config.toml
mlp_ratio = 2
patch_size = [4, 4]
momentum = 0.95
steps = 12200
batch_size = 256
lr_schedule = "cosine_restarts"
warmup_steps = 610
Rows from block 2 of a small sound classifier, named by matrix and row number. Rows with one number belong to one neuron. Each number is 128 + 24 x the weight over its row's rms, rounded and kept within 0 to 255. All counts start at 0. Numbers have three digits each.
After each neuron's rows are labels from the 100 clips, of 14848, where the neuron reaches its highest value: "responds to" is what is common among them. Only what is clearly more common there than usual is listed. The data: chords played on synthesised instruments. In brackets: how many of the 100, against the usual share in percent.
# fc1: MLP up (model.blocks.2.mlp.fc1.weight, 512x256), inputs 0-255
# fc2: MLP down (model.blocks.2.mlp.fc2.weight, 256x512, transposed), outputs 0-255

fc1.92:098102134122133093109135103143190137160125121101157128160134155103132148127126148142126128116134161104116110137123135162125123107122177100138126109153136111132110098161130113139159141131119094145132108174128176129119101164128193155116143079106105102131113092128076150122202141092115144128143088170133172124108168128136118153121130153122102115135129105141093120185073128094118132147115164139140130132097120114146143131115143084111147138139141178093149114086109161139156147189170129115149098138150138092151193108105128145120136147117119117146105126159079165124106100137143117160184148104122135136120137145149101128129103122131110110092125163145116165101102155152154102147112147122146168131149120109144144171139143123135098127144104116121128125144180155164097134100118126
fc2.92:152136135108104143156110138137164103098136169131133131132124157103126124118113104084088098139141110148155137094166144116094128127098120121120115118128098141176127140122126123125149146126086117095116115165115138116098078114102115104131158137117174110120133114153172156087106140139099118105109154151142097163124107147140111099112125098160154129119109127123106094100156094125121095139126102124128112159139160132156116112120103080109142155104078141145125118104143132119141120100073108118124145074115164123157109130133111143118140123136128075121157136123071121178125191104161106097109118131115118056129100102118115149166090156151167125111112136125097133128137110115159130198143120128109120116108088147158137116119163159113127100140086094181135121153080127084105175118104130
responds to: marimba-like (46 vs 8.4); white noise (30 vs 7.7)

fc1.31:129132156078162116121142132147122132196106171087145105105107157134143140138143115108158087187116129102119115106158149106108140125139129110159179087159133118152152114140125147099125099102147077089119111139140140098142102123126102123172114157156082103106162112145116127096147091136124133087099125099129154140118138117106098112121073109103164095187183105122132120127071147135094106114098100118178142130127103127098117163146135115107127117094113130126122177145098142158113110176119115132148130113123101169109115130141141159141095104127096101130141086109144151123127144124168138111134149096106120085112135124140089086129136139165157134117104135113118132147150106154121181187125135124110129119111124145134155133131158124123146143115114121159114111141088110154079130102111089
fc2.31:135114113127133104096117092112182157117125148119121124149121095141091139125135148146143094118127099097132173148128160118112114096143167150100142181076140101151155134108105149138164141126066158121135127102135120142106119114146102133114148078133108155118125125142126162123140113150152137122111145124156128163150114110068091136199114128140145125168178131116128125112123159167137095139124157135156127132180110069118128103101116141154137138136142106149093133122151083143175138117154115056172105086144137141087174150137079105085152116197108123121114116136146139144132148131136139111112118120125114104109132125092100108144114164110116127151135134152165125116108155104140150100142169119112119133113107116171142129101121103176103136138148180117173123128124158137121156145127124
responds to: horn-like (25 vs 8.8)

fc1.35:124153142127145134108128141143155107146148114091120162114119122158157127130105159164141125147126115126131165188152145159150108113129110122203116118121093143100091094126180155184134155104140092114115161106141101129087104167167113123125117125121103142136142154076138162118105106074115140129142148093136125079119138158112122139111178154094159093082127144098172113139100101121132101153149111148102158094115145118119116118108146142145155121128132162139094135133124090113141146109120151143162157134143164120150120154151155116108147089129092122152138100136131127147121117129141121146087125144142108110151108151130153128103156135104081100120132136175097164096120110145128157133099137149160097184123127118105120111150123116086160098141147133129112152224110137128139152130090112
fc2.35:121135148153147121139118123118137115109123097110080141116110130129138120113145152103116124126132136131098135074168148127123144074106097128159138135116128139090148130148155113133149165088165119153156100134090077110121118084154130118124130121129123125130121141072125125122111109157133153126121118116156136142124112162114117103182169138153096151143179116125106119138093138099133127163100077127090132163145125123088174147111116134127120129119143139108119184097167139090142135126147098125084157131107087117109078123118099126117125101108172154190122118131100181173167154092134131135151145149127138092127132187128171139163119143113108140123124149153124109139116111123097076125122090151127132125115173161080101057108105102107119135163120112165121148137120102165097149122126130
responds to: string section-like (88 vs 8.4)

fc1.483:154174153166111169102158169158146113131138145094148133178091120127144120114105115112086107133085130161113142117121157174129106116105155127131092098136095129153140124126138148118158121144097110137096128150169072130158101085144137136154148118146124143108166136156147132101135123117149115114121152152136107142171161154124144145077160110150123134110137079193175158151114122144135134145095109118161097111132155154147129128136151135102129176151158125119080119099096188159115112148125164146132140164126105129128176110184105129123131165130127171121134139112120141135164143105103190138128123116129135113125122073166113121122116124148144139100112151146122147132124096134144093104165146107113085124120109142129098104128103105153114107126101143136164152148120125152096059120106137
fc2.483:155115134111064144146078120083079116115139164104120105118152114101122110112146124169139068137093143105152196180143127157076145106147128108124094137133137118172124181098080121145097148105118133156115106169162133133120102122143120126149114090156142109086103108149085118126125136118112111128135106162122106152153123119076139123162161145173132139079185122135150126100110116086133149112112144103127126103119106119087145151122154155107130135102124105156122164136112104166080087141126152111156124125104147145146094127113138132144117111137097144146102151130130118111147135122149137159151146122123118148139072103112137128151149120110129114098118086118130148152140075098138118142110110153158145106141148113094151132074115145111120120099118120116133151132147136101128191081140114
responds to: thin (high-pass) (51 vs 12.1); white noise (49 vs 7.7); instrument: saw pad (38 vs 8.5)

fc1.182:109128130101154124162215166107146148142117124153103124127105156120130142114125136089134135137087102163157113096181130127130096157134131149165109149096130154102136158185145117122184148151151132121130129151100125097145158149096135080122143118118116116084119143174172128100148154104092121119133145133100112128138130115160144160147133054128116142171118139128143140151155130094131131138118098124165113114129150127078153122151101150174134153133152103125093125088100129138144158132152117142136119128103129131091137167088160122117086100155137108089104140111111119154077129142155141134110120141115144096178158146112129121166154107121143119128102103136143148173117121135126101152109105097162100075096129127149108117099123136156123092126112146140095120087086153133141135179102136
fc2.182:151104161094111124072102131123137124170145137132143122127115112152153121087152136130139093149135133157159150087148095125089143112123089122137159125088120141097127114111143094122105129105133093121145157146095129109101097127126154178158147119105151127129135079161120167132074140116153113099124154151155091187092180137127140144122111120117149093142145123158126166119130128119171178098096133107152124147130119142139147147120112082140128141123119086129134129146128144155165128156090121134104122148131109147106154101161108120117155144100084108098136147131083114132123090157130117148153135090116134101077108131103148104155103126120131179101106086102110133115154143152135077168162167169162069148132085090142150130121139135105151094128167113112096114133157128102105128147125114
responds to: marimba-like (60 vs 8.4)

fc1.326:134152125091165158175154188086118126154114133095177104155139121139162101115139140179127115121162132121156155142151113130107110159163157111140136137142119121120119138155150138115163156137115139077091129117115216131116107130162131126151113107082106130136085181104141138149121142146145191107102145125151123105129166147161092119110132095077156129127169126131114146142112127167148132140127129101161117122124140128162127162107122116101175134141181169116124115123154108112130136114108132163098126152152108133151153139083147106101179083173108109152143119085110132158125172123160126097104137134149140170125111110141135156127133160120132130106156141160124138186192126152161112101108136143144140103175127143138158121143125129120127127107140120147138132121119138106153134157112138
fc2.326:119136129138158132087129155110096145111157112185102143134106111139144147098116117113133125129153111162117119109147125178146125100159099125144125146085140101124131085145116114094145130097136122163157111149115137155151149123113133197126132078138114082105157087132113117099113137089156081131127120107139128172115157141182112119126120134136108125177141125130155101115189141147094135121132133103123120160123121111095116147100143122149146168136103133145151151167116094154108139161101136146100134138114125163164118127109130171102119099107172116127108152116137127149137126136156106149154120118098136109126111100146106126163178111131149144143099093089101156074156154135154140153112131092177089122104070120075115114065130096130141138079143139114157119178121116133119160130101103
responds to: arpeggio (81 vs 49.4); marimba-like (40 vs 8.4); plucked string-like (28 vs 8.4)

fc1.458:133064153130140168111077152113121160108123091152129148118125131141168121094157131107093094121101102144110135137128146129111120133129141129103150118130121131164126119127112081116107143152135089143171135166131184116115131128121146140180128143128130079122133113127122135084152142120112105113174130151136121124132113119132115096122167147138147111130114158106106101159147112123063113099127134127133137165086098170156135119117127150160081178101130127115083164096162142146160115136135129119102098137140094161165135133109139089108136138119153112160139081170153115164212108097149122133122141143139114147116124074105145096134151100157127143123132095112167063166136167120145117124101098163106137114116160142146130139132146135118152115122177097085125136091099117118140132131105100
fc2.458:124151093128132126101142141121179124111143140138135123101139127159148142116135094129101119148151130123144102104125123131156126124094120101125119122138126109133124097124095127120102089114144149156110114175121111114135123111154111128140157133108117113171149110144109135141110105099128159131092144150128112091136132105116115134072133142094116078097128131141156095158151111099169157096127177161147105103130122142156077128127152139131090135144114135175165148095180131122114119098158123154105166137176156123084131124107156131172109104119086126146142104088136145099079163140122141076105114139158163147132170148161154118090076097160151134146133132136180140090132174102065168156157104124093128139148108142132116149092140150109159146107141118072107136115120144073157121114116101
responds to: horn-like (60 vs 8.8); saw pad (30 vs 8.5)

fc1.27:134177161137131129129173115162124109124107118124130163186085126148144113082153167113141116125136107122136124129166137096159120106112100129111106164115120116097143130061145108083122081150102155125143121161084137080114120130107151142137121126132124144130112117146145122124149129146107119090115137130137115174116142119113111128101104154092111089145163141133172142134092106085148080127097122108128119134097106106133140130114102107138105121125177120145155140087092132105134165123166161180117126123121123128128103134114144183122126086161103099107118134125092110140119085112151118165102117133117097103148077125158163141099098148121121151125116096126132141172159091134152103192177174119076131118129142129170110164159135131106138134135115098130088120181105103119125118150128131
fc2.27:134170134130117134144153102113122111128169136159125113106134113114138143100106150184136152132122120114137116135125140116131123105150138113142129100133174131111123119187154099104158140137106127154139167152108171104102129088155161136098105128145133140146095141126095094162107111156097147120212132083133151077106174116177134116117143118156102144129116161150132094108092093135133136102116120127108117130094107127104162128109111125151086142151164184140122122172149085146126098113092159067103162110144139139097185131166124133141126086111128158152130084119124162136152115143138152147126122113066102117093107134110113151130134134139138152142089138149137094140128130132190117142158124190144086136142107163109151106120155156128154141135112149118103121105122108126095138125129148
responds to: text has "noise" (34 vs 15.4); electric piano-like (30 vs 7.9)

fc1.401:136069149161116172106126167135135136160115118207113171124089107135128125140140135149143134118146185122114085099088106120133135114119145170139146132097104114142145116102178111088083103123146121148106128122149128118135115163147132119121138144091162129121136147140144129147134098117136110150130144112100108128127170112108139094134095097165119129138136112185140173096127117154086116131149131116139126121118136099145148135126108159106117148109094109102085098120125138158145144099102122120146117089117137090113134216100145206115123136141110111105142137104111180149122123090091136141168129156118125185130133103117127109091148156130133137126106114161111116131112133147150105124170120119136166108136111104110127130146153162125116120147148153132202079119147098121125139087131104
fc2.401:116146123143118090100103123099130144158066124092136139130101165133124114130161149109116141168144154156107125109124093110106151140124151117167143083150130117104132152124156129137100123145116095158159168094180142112124166112101103150152119134105129094124123128164152095159146165120146129139095130101103143129087172106118127115109124094104152123123133128092121118123113181114117128122174122108092145125144143102144117070122120130124118097110154100125139095124100107135167137096130104124150084132157153118136104172125095139130145085110117182159114095075151156106088069139108115067132148103128136113145167177140121121147112099144106163165123103107125143101110130103131094120097138121122119089091126125136077129138115124140131128075150143155115091118152104109105132077131164
responds to: text has "noise" (34 vs 15.4); square lead (25 vs 8.4)

fc1.0:127130096102106095104142159127109161075112177107141115117199148161105133132164135113099139132132147147113110142131114149113123179143136120163085120083157121119143136142127109130100116113110137137144126122186107128109111159127153164097118166135161095144133117127148109133103106152136132087170179129139123107149145119091116102158141142140133155147149160140148093132113159111075147120099137133110149161105135137180169075131115135136139145135170108131114116110118155131115109120120170126092119101125113141158112122136097112119117124122178147095135124065158169156125150127133100100099147151134093132127152173128163110137145178104108124111125124161090131155133087143089140141115104104114142094093100081119157114165143141135119155177122092128162153099124112133106140101173143
fc2.0:131116135146090119166108134113107112136139142143161164108125151139161123191117111165144113160153068087161144132153151110104129164131111115102152131170095123119116117155107131157181147137137169139134130122120166157140148214141139126130130134142111138118124135140135138151111170114130127090138139136147135122135097139143171150134095125138130162150184127110115145154137144150130119163146098142129088149162151083105131121130158125108166127125136072091140146093148143116157132155133140124134111141155063143123146085103139114153074121135120114115184134138118140079125109124124119122078155094149138117060124149115106092131116134118126119130103079093102127128171131136109139112140131111163141162108126099115092094128127104155145170149158161102149133122101120122144107095088159
responds to: thin (high-pass) (69 vs 12.1); white noise (32 vs 7.7); pink noise (31 vs 7.7)

fc1.264:115132169104176170099100115108089127172082096112148132103140128138168138134126122161145140166120130161156107150118146167143143161123154120120129134124077164191205083161164171135123158134121128112116152123130125141144124109147151155105094162119148117116125159120128122134097142125120109166131129102123116132122132108132116160149137111127160103129140138109108118143111116106126131131143127138159140136126115165142138135135111112180127118140121138115149134098126139138057121106175124109139136129104125158183068108080120148107088171147120167112066142166114130166129119100100138147116124143073148105148091090176092140128129143109135135136134111130175111092106102114117117130108143110117118173121144113146155137125126146213120151154123121120150148128126143166138115148111137
fc2.264:135165166113154133102152125124126101140130121118130128154091081106130142126106150145108102086144109092102158140140116128143177111122116160135119115101138140158104141158144153092137132131156081141134154104173165128113120136141148150184082115081118083150115089125162115108111127144142144149139104139127154105131162109132084142138134118127098152165084135113117102109157134135115094147180111124179150197169144151138109134152103117113147115156134142157127154110117136168111156085140135141121131108111105125125098102118096097129128145122101134099106150131103117122152165112101163086174105138126110117158118091137132094166108095115107068150121113096145087121142127157124164132171132106153060148125139155129106136126138130063155142118104126121139150124113137115126184107150127
responds to: string section-like (43 vs 8.4); muffled (low-pass) (34 vs 12.1)

fc1.404:185093146144145090098123127114123092153150152113141095110143109151101139133156101122133137103119123174138128122194133135138131157097081159136095086105121105100094091079162107113110133132174119114164142154126182152112098143080115161159140136113130162132142139116142125144119113139155127148120121131138163123117148147131152107112090150120154170090090138102102123122114105115137110180182134136140134133125141161060106154096150155104136138160114137124145113104130128089086117146138142121135128142044084135128117092145096130106144112124127080183127112108108172126148122100160122143138110132137162133161151142149142148113152160127097161109109124107091143135130156083142131132127133123151130119116076106109107084131145151142126117132138145151173141133102131145155113156142141
fc2.404:112122113107172157142125117142153164124101130116140112079126135173117084149097124076163178140150108057124087141138106144096133121132085137082137130127130145130100113101141162161131142150105200145130097172093138144130106173136123130083121102160114117113147108136134155112132143099118116110164160132102135152147115124186154107113102170143112142143102133105114123116181127098086117125121172107130113161134128146130124131152128107141144151151157142186176137138114128128130168122140158130131105114105114130156144077123130203122113125136087124131157118093112145125135117113126105102113133090116140132121116159145176138125118132057143127125096152110165130112110151132153140134141147117108121157133143090121111105133128121166164125132114127132137157124133148196107140140131166
responds to: thin (high-pass) (36 vs 12.1); white noise (30 vs 7.7)

fc1.312:140138100092151139146115133106145191134061103141147154172152146147129139113170163148112133159089133140096165099155157149146111126141101134131093130132130112061168151157134117121126136154125108145157106121124064104169136110134123091070111138125084138137098115108127146098160147170095118125135106137115137096135131132119141145140141105139109116145150149065117118099158139149122140123131112137132115083127097130137135154133104140113139138149100096136097139111173118105151106095125157164153123166142127164108146136068117104148146107157118145165137135139096138146095138106161103121140090128080123126139101118139149109172127139135091091099150142129129161103067141111096118140114117123127154109116137066117109099132105120148150142158108096132128104194127162144140128149135108
fc2.312:118152122126120120119134138120160066121106106158152157134101118145132131130120145142130146133136151172129131122142105127084148152112161171100125118147107135148112134127145128137143126129165126094166111102142131163120139142137104112091160158107097115072105141137055082137150107149136138092105121125074099122119141096149136134155147150131092127078153128109134115092125095096104168159186145147136134101156094146123111145112141089115105136175136118145139120160141119169148132146115122119136098080130145141118136158155137115147135134154137133134123116148098147174158074164150092114164103132144140154134117141188114124129115135119127127127088139161147102119117092120173132087135180103147104176102124207099145107132093115135118144125118145125101150071143128079148127115106143
responds to: horn-like (45 vs 8.8)

fc1.321:086119108095121165140103125115147086081123141141136105097126107134123114105149142102146117155130094143144118166139154124143104096095111133145128100099153158158145079105147119136136121099137117120100121076168109133130127076105142170149170137163092129103145132090151131148153119163141151118120114092128100139163146130169180156121125141124133140149116105138124178154136146144115112111110119110122115145133128088153098103125157153100128153113150106143114133117090123140153110074169153120154181123128117130164157094153128155177161130126142103084133136122127132134086139153156118137109106086159112125093140130147138057108141154123084137114152084124097154158077151114177154135107143115154148151126118143109126125093101113135166125144088169158182094139137119130121160133147117
fc2.321:103119086145107101164115145100106102096134099134120154147108138109133110122124160131135111152102157142125173162124106143107120134114127169105101114072128092117168161097124161179107124130104133136134136153114129144132167112106113168118122127142105146104127132149130206129082122108129113086143143115126133091145158136130093136122178161130124153167171098130106185150128130160131143095155147131122164116092115148153123155146142160134118114154083135121135151113138135119149154116112111107126126107100105149100130158107132142166128157167148094174120107147123139147134128122169116102179130123124135138089133101085179107149102141115090120123151095157152054128140134122120122127136144148101116121120092090176092100149108154143108151153111129121155131147146143136165085095078104
responds to: horn-like (100 vs 8.8)

fc1.472:138127132140098149085118121112154115107159096107119177142122129139112111113152119117114086129124129114146111111131100116143081134133118137116113165147120125148106099120150098127124174130113107116114113132184085155116088089135140135171147162125100103088115114094118141100087118125120118146123078152076160092136119119117177123102130144107091151126129144153131106156117124154156177165135153133084152156115131124117161098150160114089103120111127126128171107104149088088139153113070139109140089084119155092130145129134096095113107171102141102199147139115156116126120147096092139080105140129116101090119129131140126124086141129116099151122144144117143145143169123141112131101110100083159109095157119120090120136148101127094110101145112159144175133140163143174152123136100103
fc2.472:182137138112144189142154115119083118148121112148184145159132110141071140134118115114119131114128108139122131152138175137118129145104059102133157149160113133128136111159086116134111071139119121150117114171130131108120153147150119105119081177132149136114174117068179110110114121092082092118146129153106112121117113136114122115097118139131146109114104099107141125111090133155155137130134128109141136182110108151144134151155131088152116116116116121124170161122100107162120125167123152144130093132073117152134130086131166158133140097132123176141160132116133138111155152153137137154110135158111159112071121130117171148128119121150121121129141084125110184108133139122123119119095157093100160189145141152125124121123152105159116110102167075121119166144137140118136080155149129
responds to: thin (high-pass) (32 vs 12.1); organ-like (26 vs 8.1)

fc1.333:155128115105115096096146172137133128139132098158124134134108110112149122184131107170158138135127091154108123118123117120113151151148162136124142097108149112107085113141123168069135148160172104159116135133130082126155094141141151174121153148130153085139147100131126096112116121157141107111114147138136154078144127203145123123124127110145154154138134097129079135155128120174130105092132100128121127180175136131128125129178153113161120093167074091144124096096129136137130149142140140112150130140178146126142123115117131107135140076154153115136067133137091112103182142090127113166127146170124130134114124145138166124099146177096134096130193138116104150165110105134129074121116109105142109138104125110155136150145096131119105114108146122145142090139110123114096172122114132
fc2.333:100102131121145151089100121095106130143119175125080124124162120155116111104136111146139141115127143160117131182155147141133112085142202096104134119129142161130139149120125127123100115098138118170121177155140122173137161162155126111169134140127134089117132104127121147124142153112075130157134131154148055110121076172134089145128154153126153115103150147101156161087144144136124136080094147134149119106138094139137137153107139111092126102111110143173130139143175151116156090084160165136128149137142088122107084079118126105107104125148139108104151152149122150130145166116173123115115118174098113099140154163118150115072125134123115116113127134152119116151163094132171103117147130150140164123112115170131163145133129142098145116183153129138142159115118156104137126127137099
responds to: arpeggio (78 vs 49.4); marimba-like (27 vs 8.4)

fc1.386:147131125150088167093064157114137090124125121088158125124097144074100113105121124146111144115102110143098141130126118148151102144138159124135125121127098161167145119113132112129104134141119160099151130154154154142126130135116114139126140140175115080129089135122161142087118112088136114186083127094170153120157159133124166134131186132110146123122147130120125113146159094123147132106155123153127107099161158118128090105147120136129137113160120125121075175137113161148115162128104100152165138123146142099092121131143138192123097087118092133114168118082101150089182122123093125189132130147162134121120119124151107144149115138096165125099137130118134119114136142132084132128116136120134128073159129134155107130123101134122105108122124161151110118190117095160098189082122118
fc2.386:120142123097112101128135151102143162112148124153104137122120124156117105116155128184111127103140098147103116089095113088128167058144152110108082121136113112108122193145139113123062172116136126145129098137163129107130125142113157131114153118145147075138114123181139093140122124129136109126144116107148171136131136119138111128158149132127144177157071101114119138118148153122101089138122110135116136123167116134130175123117119124134104152150149094128106129133106124134114116126164148110109146082147116119152140151125133155147153083131094192129138164153121112064101145150138156120104149125139091119123131102129178148120142141100136140130158191123128107159136103149111120173130117165166151098117161116140124141177171137152111141149114145164101124111163143124110158108148202
responds to: string section-like (76 vs 8.4)

fc1.19:167123116141119096125081140090128096129124101148152127076134121149142110128147135160149137147077121115129119169121116135115135145128159096162172103129157135145160130125092126119113135120138068163127099086100104126120129132131129154115126143170153129122141136130124143132101086189095123121124131162107108126107103136150143154104121166127124128159141149151116115138118133148100140094200096135118098135129098137136135167133149153179123172156150078136140148147147105152112155148100107131110104123143166173136145080123112166137126107132103096109117125086083106188109147103137135160153137106169138133144113071073129113160139125130122125147099096142145178160138112120134125117067140182117129119157146107160128130100079140116118146147113112108093122157129097159104137112152141
fc2.19:127114119133123106114101067128187144117132080116123094131153097137151153121170117104133093131151190084131098144132131160159149123150118127095095108143140150121153089090130139151114122153128119135102120103127140135125188125154140147087128148133152114144162128106138148112141128161131061139128142137124120100144087144120131094142151086073183140160113131150139156108148164155098147105131153144122109119146096142178120141121144123143113127064154116101108103155121133162123141104153130136106129126091111076068082142187160120125139166128121157170143140115134108083149119147147088143117109158135129151171156110118151121148161099132159113094145151103164126095136146117139104113162130125112125094139122137099128132100149108109103105105145117111125137122123128151158112133109080
responds to: string section-like (50 vs 8.4); saw pad (26 vs 8.5)

fc1.93:148100145107138136155159127135128139157114084146101164108121146127135143090141133128143132161114093131094088075099141091111122135104148138136109155107100087135107111123106149089127164110139137159165154139107144081103102135126131131156154147147110129099103109132130131090107111097132135132099118142094159168109116128115108144169146104154156120117113137114088103155134160102131139083138152110096139120159102146106146109152112138120115151087111172134093134088133131153108128074123135141113101142163083145162123114111110179159136166131149142157151143124146163091126115083132132152155157120136129133173099094178072136116152143138168123132105143135104117167107114161153126148137090101109136139123145116056139099164137122136104102156141192146131088092126138111145120115180143
fc2.93:149114136109135168109124127147116137085083131176147124097178102155164102147108098111103128145110100165126136176094127146103133076136110121120137153144139123134120133130133125138126118112124100126117111097100069151125084153104123155134181134087148118128101137161144144151158115129146100117124161133153146127097129109160163153063125128143092123126107123105140127115149127132106155163140158128133120168114120129147151141150146141153108138140155133160139132131094125138158107084137087141118141168131128097099079117136144139120096113099152091103164084139119096162102097145110141126139099087107052142115110134157110144150131162111095147065126100112123131101152153166164142111118079141150141173127125158136110112090130091095123136144110114103150135139136132189150090137151110
responds to: marimba-like (33 vs 8.4)

fc1.422:143132185140078172132168130137154118118133121118105108119120143121113173149120115115139159102085177112138106127118169158091127133147119131147172122171101119109137128088132153190070136130124109106118103135151127138142131136096122114132120104100119124138158156101135124124119124118094146120094110154105120137159163106150099175077107079169176107116165126139117129104123134085142165165087106147148129140122109122152160117089083127153163138071127121114107095141203087122154142114139127123102107137139130146118137155115138111142117116124124159102135109076189130094123114108127155119132078150138103152141153166125128134138108102127126129153126140131137141119134147095160120095100140128122155105167115126160135119106114101154130142124126113154145188131122107110103107170176152
fc2.422:164138123153115130135140130150104122151110158156119151138121160127124132146147094158126160151123115104123138102095126139163125139143158132087152139111133081072143114123104110098132135125149122151104143119110139126105153109103115130164144153100115124174168146150120115137143146110153143142125123103121134129117138130164103190114104155125133090091120158144127113096077124166102172118143139134127141122141162141132092118087130183071159145082093158110135101127134098090138116175129101105112119098157122149110176143119135145116102126108115105129124133097100128177131124131163100143075113096117148126166137182159094078106158126134103153157160119087109156144101138149136102135174113113168130137140107140138117105072129174094113140149093120161108154152155105129106094132152077
responds to: marimba-like (37 vs 8.4); harpsichord-like (36 vs 8.3)

fc1.179:149147196090166160136128101119156146135109154146113116122101134129139137144136126119112107158165105138125103145128097125150165147115128151120114134144115139145099151100155144132135143126163076139103136161133138129104089134084098109088140155130088154105157097114140119136106150151164155147128161116120131138114156107136118148109077131117150116129142088158117132154121069100169110099158182166108109088147136133116159103124115154082125134190151118091108125138107125163142145094143128161146142168146115139123126146114192135158107084141129134120106142126154139132123123117123175133161120127148149158114120125121161135171115104062119115101156091111121138106131144101127093183104148103119108138141115112094090149076105143120137138162135091171121139194161122145114113128130135
fc2.179:146078103112152155123152178130140102107124136172105084159127138154119114111149129135118079105147127138120155107071183157167126114155115133147154105110151158105111139124114128175123128076099161116105146151142112152184140077164086122120108141129165084093077132108116122126103136112136099107131125188139126141126144121108089166123111112137141147081110098130140157131087123117132110086107114132113118116099124133185122115114110144131143060120107097129126106137080152181108149122135131135135114158125164107138104128096138126119124157125070104094127167158155127096144121106133153122103122105140138143106123141154157102107108141136149123167128091144149127115135089157160116120105154134138145148150126167177118155133092097126141123105112111117146162122142077134132124114106131
responds to: string section-like (31 vs 8.4); marimba-like (30 vs 8.4)

fc1.299:130123134157149094145126122150135131179160102107149128103142126160131110102167139137141106092116158126113113115172092162132144164148180138119103157129120098105140119120140143108092111092155118115134090131109110151174133123139146122073093078140165134149135163097100135126136109112112055136109115159104146076173115136172130103126095112095109067095158160143120133106128098158172111120149165128142129154146122114152176108126131154147134129089125139102122136134153086175142114158153114098102125104137149162152127106111085118075125127129098151134115139111176106136123135108099104088108105104091117136156112138159115126126095080122077131097140131124150141122104142146157122103166127117145116117129147140119114101096122168154142149130111111133138087128137122128145135130190106
fc2.299:146148122114123142147120150124126123112119148126100132158148100131072134138130138127135158110153142119112111129161143145121119111059110164118110115161137135085157153139129113173134168134144157108130136114072133135121155103117132140124088103143113109148160140105145139114137112132147147118089134169127102116095092119150137129129095134140145120107135127114126152120169119106155139120084145105101137139146119058086133138093131081146122130088119159099163140126127165069158120164129140115110112111116139099106132120122119109123135100103122129155139141121108094167168148167146117138119171118184116128120137142100111070115144132156110145170098082142090139129164178153119063157125088125141095116143095120134150109107133072136134157143089180120106143102160131166139188166123123
responds to: string section-like (29 vs 8.4)

fc1.359:093126124123084129116140139148119119146145112109131129125110127129110104149130182148139135143132115086137104126166127118119134105089129138155136139151098083129165146104087170094152135146113144132115159078121100106157108107115091133134106140154149109131145127165113145130138119143123136136140145123137172126098096081148178139119105123105167157073143142159151147146150125100127143149124094089116143087143172106156096115119144121129162134133159099137119134167155138163137167172139114138100110137144133137173116141129143118166099110150087135155138130099146155095170116139118136097066107114106132143166113145154091153090150145148152180080172124170103184174118145112103120126141103155178114144113118114150137105126118121128140123143127176078182159126104130139100102127118153
fc2.359:145140156151167156117120140128149155110097136136139159103100149134087141150122137138133121118158120124167159124094104180131083127146089173124106094093171126097116119166091141119121090106128132086091142130162150151128074148124130134117137127142165128073148115137099131171091133091098092098139126100116083146126107117103142122123115141140124140112147136132098160162118135116108138172128124147138137160110085113081139133163079132107139144154107124156153103145163141174125083108113148154115108097128148168103087163103157104166102161122116129132128161109107133154151125108157135084109137109130107198092113105138079156118122134147146135102134093105133160083121125140182097104122100119166097146113147166122120122142116132127171144144106135119105141171121127117140134111125143
responds to: text has "noise" (53 vs 15.4); thin (high-pass) (40 vs 12.1); clarinet-like (31 vs 7.9)

fc1.126:094100137143103129160160152151125105119154136158159087122179133159126142102122159121108148123102154132118070093108121118089148120145122106157137143124173160116156127139110112153109146131132143116155135130134067136103089129154118125132158136100156131151143091142123125116124095154086135134094137152135094114128127112128126136101098137117103162129095099156140116147080136163121125147143134157111123132152128115089070158128153112123105109151158113117142065088167123108140109116165166109136103113078118158176115111077165120116161142118108138140128138134125118143109099112127121136130108130155137125133125104138128172144158118136125160163173169139066080139131136157121154122092097097149064103128108088152114151159099151161102187107139102125123138121149138152110156169118134
fc2.126:131132115134121130092119163102127069135144136095112128163118156131131188110110172171152138107109111156141131128129144144096131140095156134110143107124172107140146178150178142101164131133134158154171151146118144115152120144123137152133178155126115131134123122115150141078141178130115124116128085121159118124110149105112159145054111106178141152155136159117082129139153147099127087146088164097170110106115109081135100093126125129139144147121125140145103125113125150134122125134131122136158129133175130145117124100106151138117134128209129112140113139104078114118118089161135167131134133127117162141098168146090113113127093165124137114150120121135159133153148099095163109137107122162120097180136137112158157168110170142122134155120136105118116104155082114130101088097107154
responds to: thin (high-pass) (45 vs 12.1); text has "noise" (34 vs 15.4); marimba-like (30 vs 8.4)

fc1.141:110071102119171121100106118147176076099118119088108140141112125123149110084123106126115131104125137139108130132120149117112114095150163163151155170118128119112140150125151141157148130154171088118121134104119137099088112123116119119135152142097131125159153159160118134066142140125100120109140125135082149163145102102116152153125126153143087133108140145137148086117143113084093141100142075144127127128132076134122115135129151109119173111131124119132130135159148155150124095100117166064164132164111130169124149085143137103125132130118120087093112105115132128160141102092079164166158143127181087133122152165118123118149105106140110130141169099131157116123138170133133133148101142132105109142172173146161109103162119088138116124138113150090142140076109153130091110153119181
fc2.141:113123091168135125119106147114128115118101127118138072168080137154127117112163109155114122154080100123134143097172151091111121113088118117120146142116126049132101114131096141096108108122130087146175110115123146143139111109148131138084104133100113084144117110091137090148115143173157102124108132156132106116152124119130127102138113131168140124099123103145144146132142135134120127127132128151137151120144132119184133104171187117164144131136206104120156128095133118106165128162104171145142114127095093124143146156164143129082147167122137137167121119140105168121137108160159101124139130066115092082115139151145113138113174136082104141166127110094116149161129145121121122123100142110176103125105137111107147112097075125135131130071139144148110163137132135149108147109139149
responds to: horn-like (28 vs 8.8); organ-like (25 vs 8.1)